A small image classifier, trained from scratch.
Data: 50862 training examples, 150.0 epochs.
Rows from block 6 of a small image classifier, named by matrix and row number. Each number is 128 + 32 x the weight over its row's rms, rounded and kept within 0 to 255. All counts start at 0. Numbers have three digits each.
After each channel's rows are labels from the 100 images, of 14848, where the channel reaches its highest value: "peak on" is the class under the peak. Only what is clearly more common there than usual is listed. The data: close-ups of made-up surfaces with and without defects. In brackets: how many of the 100, against the usual share in percent.
# conv: 3x3 conv (model.blocks.6.conv.weight, 112x112x3x3, each kernel summed), inputs 56-111

conv.110:129129128127129127126128128128126127129127127126127127128128127127125128127129127127127129129126134130129129128129128125128129126127126128129126126127127129127127127127
peak on: hole (55 vs 0.1)

conv.64:127127128128128127128128127128128127127128128128129127128127128128128127126128128128128128128127128128128128128128127128127127127128128127127128127128128127128128127128
peak on: dent (93 vs 0.4)

conv.100:128131123118135129123123128130124125129134126117129133126129127118126128120131126124122132124129122128131130124130127133120133126130123129134122126127125129123128124123
peak on: hole (94 vs 0.1)

conv.24:128127128128128128126128128128128126128129125128128127127128128128127128124128128128128128128128131128129128127128128128127128128129128128128128116127128126128128127127
peak on: dent (69 vs 0.4)

conv.34:129127129125129126129129128129127129130130128129128128130126129126127127125128126128130129127126128129128128129130128126128129125128127127130128124126124128126130127128
peak on: stain (44 vs 0.5); hole (27 vs 0.1)

conv.91:128126128127128129129127128127125127128128128128128129127128127128127128128128128128128130128128129128128129128128128127126127128127127128128128128128128128128127126128
peak on: dent (92 vs 0.4)

conv.101:125121128119130122126127125135125131126132125120129122132131126125124124122131114125126130128122128124129124126130128125125136114134123127126125127123114128123125130125
peak on: hole (65 vs 0.1)

conv.96:123129122127124125125135119134118133125133124125125128140135128126132127128127122124136125129125137128128125125128137126139131119136133124117127124126127133135137125126
peak on: hole (65 vs 0.1)

conv.5:127127128128129127128129128129128129126128128128127127129129128128128128128128126128128128129127126128127128128128128128128128127129128129126128128129127129126127128128
peak on: hole (41 vs 0.1)

conv.58:110123121119133152115143080100144100107137140127119140104104132008111133034123147145107133110148061123119133120111127139127138126107126084117146043146175119106107133118
peak on: hole (77 vs 0.1)

conv.72:127118129122133128123128128122122132126129129130128127130125128115120122124127131124122132128132132123128127123128128124128133122123125126129123123130128134127119130122
peak on: hole (98 vs 0.1)

conv.98:120116106120113119148129132126110120122114135133140126127127120139135127117125108115124124121125110129116141121130116121109117116119131110130117112132130123138113127130
peak on: dent (30 vs 0.4)

conv.36:125125131130129123126124131128127129125132127128128124130124126121123129122127127121130131130125123127126130127128126127120131122130126125128129126128125132128126125126
peak on: hole (84 vs 0.1)

conv.50:123139128127128131128131123131122124132129133128128128124125135121126133119126134125128126126130122128129128129126128135125128132133126124127127126118137121128135126127
peak on: dent (81 vs 0.4)

conv.49:128127128127129127127128128128127128127129130128128126129128127128128128128128127128128127129128127127128128128127128128128128127128128127128127134126127127128129128128
peak on: stain (39 vs 0.5)

conv.48:116119119125135119134132139136127136131137133138123130145134124141122114124139128134143117125106118127132124130134130112128141109133130126121131125104131120118133138126
peak on: hole (34 vs 0.1)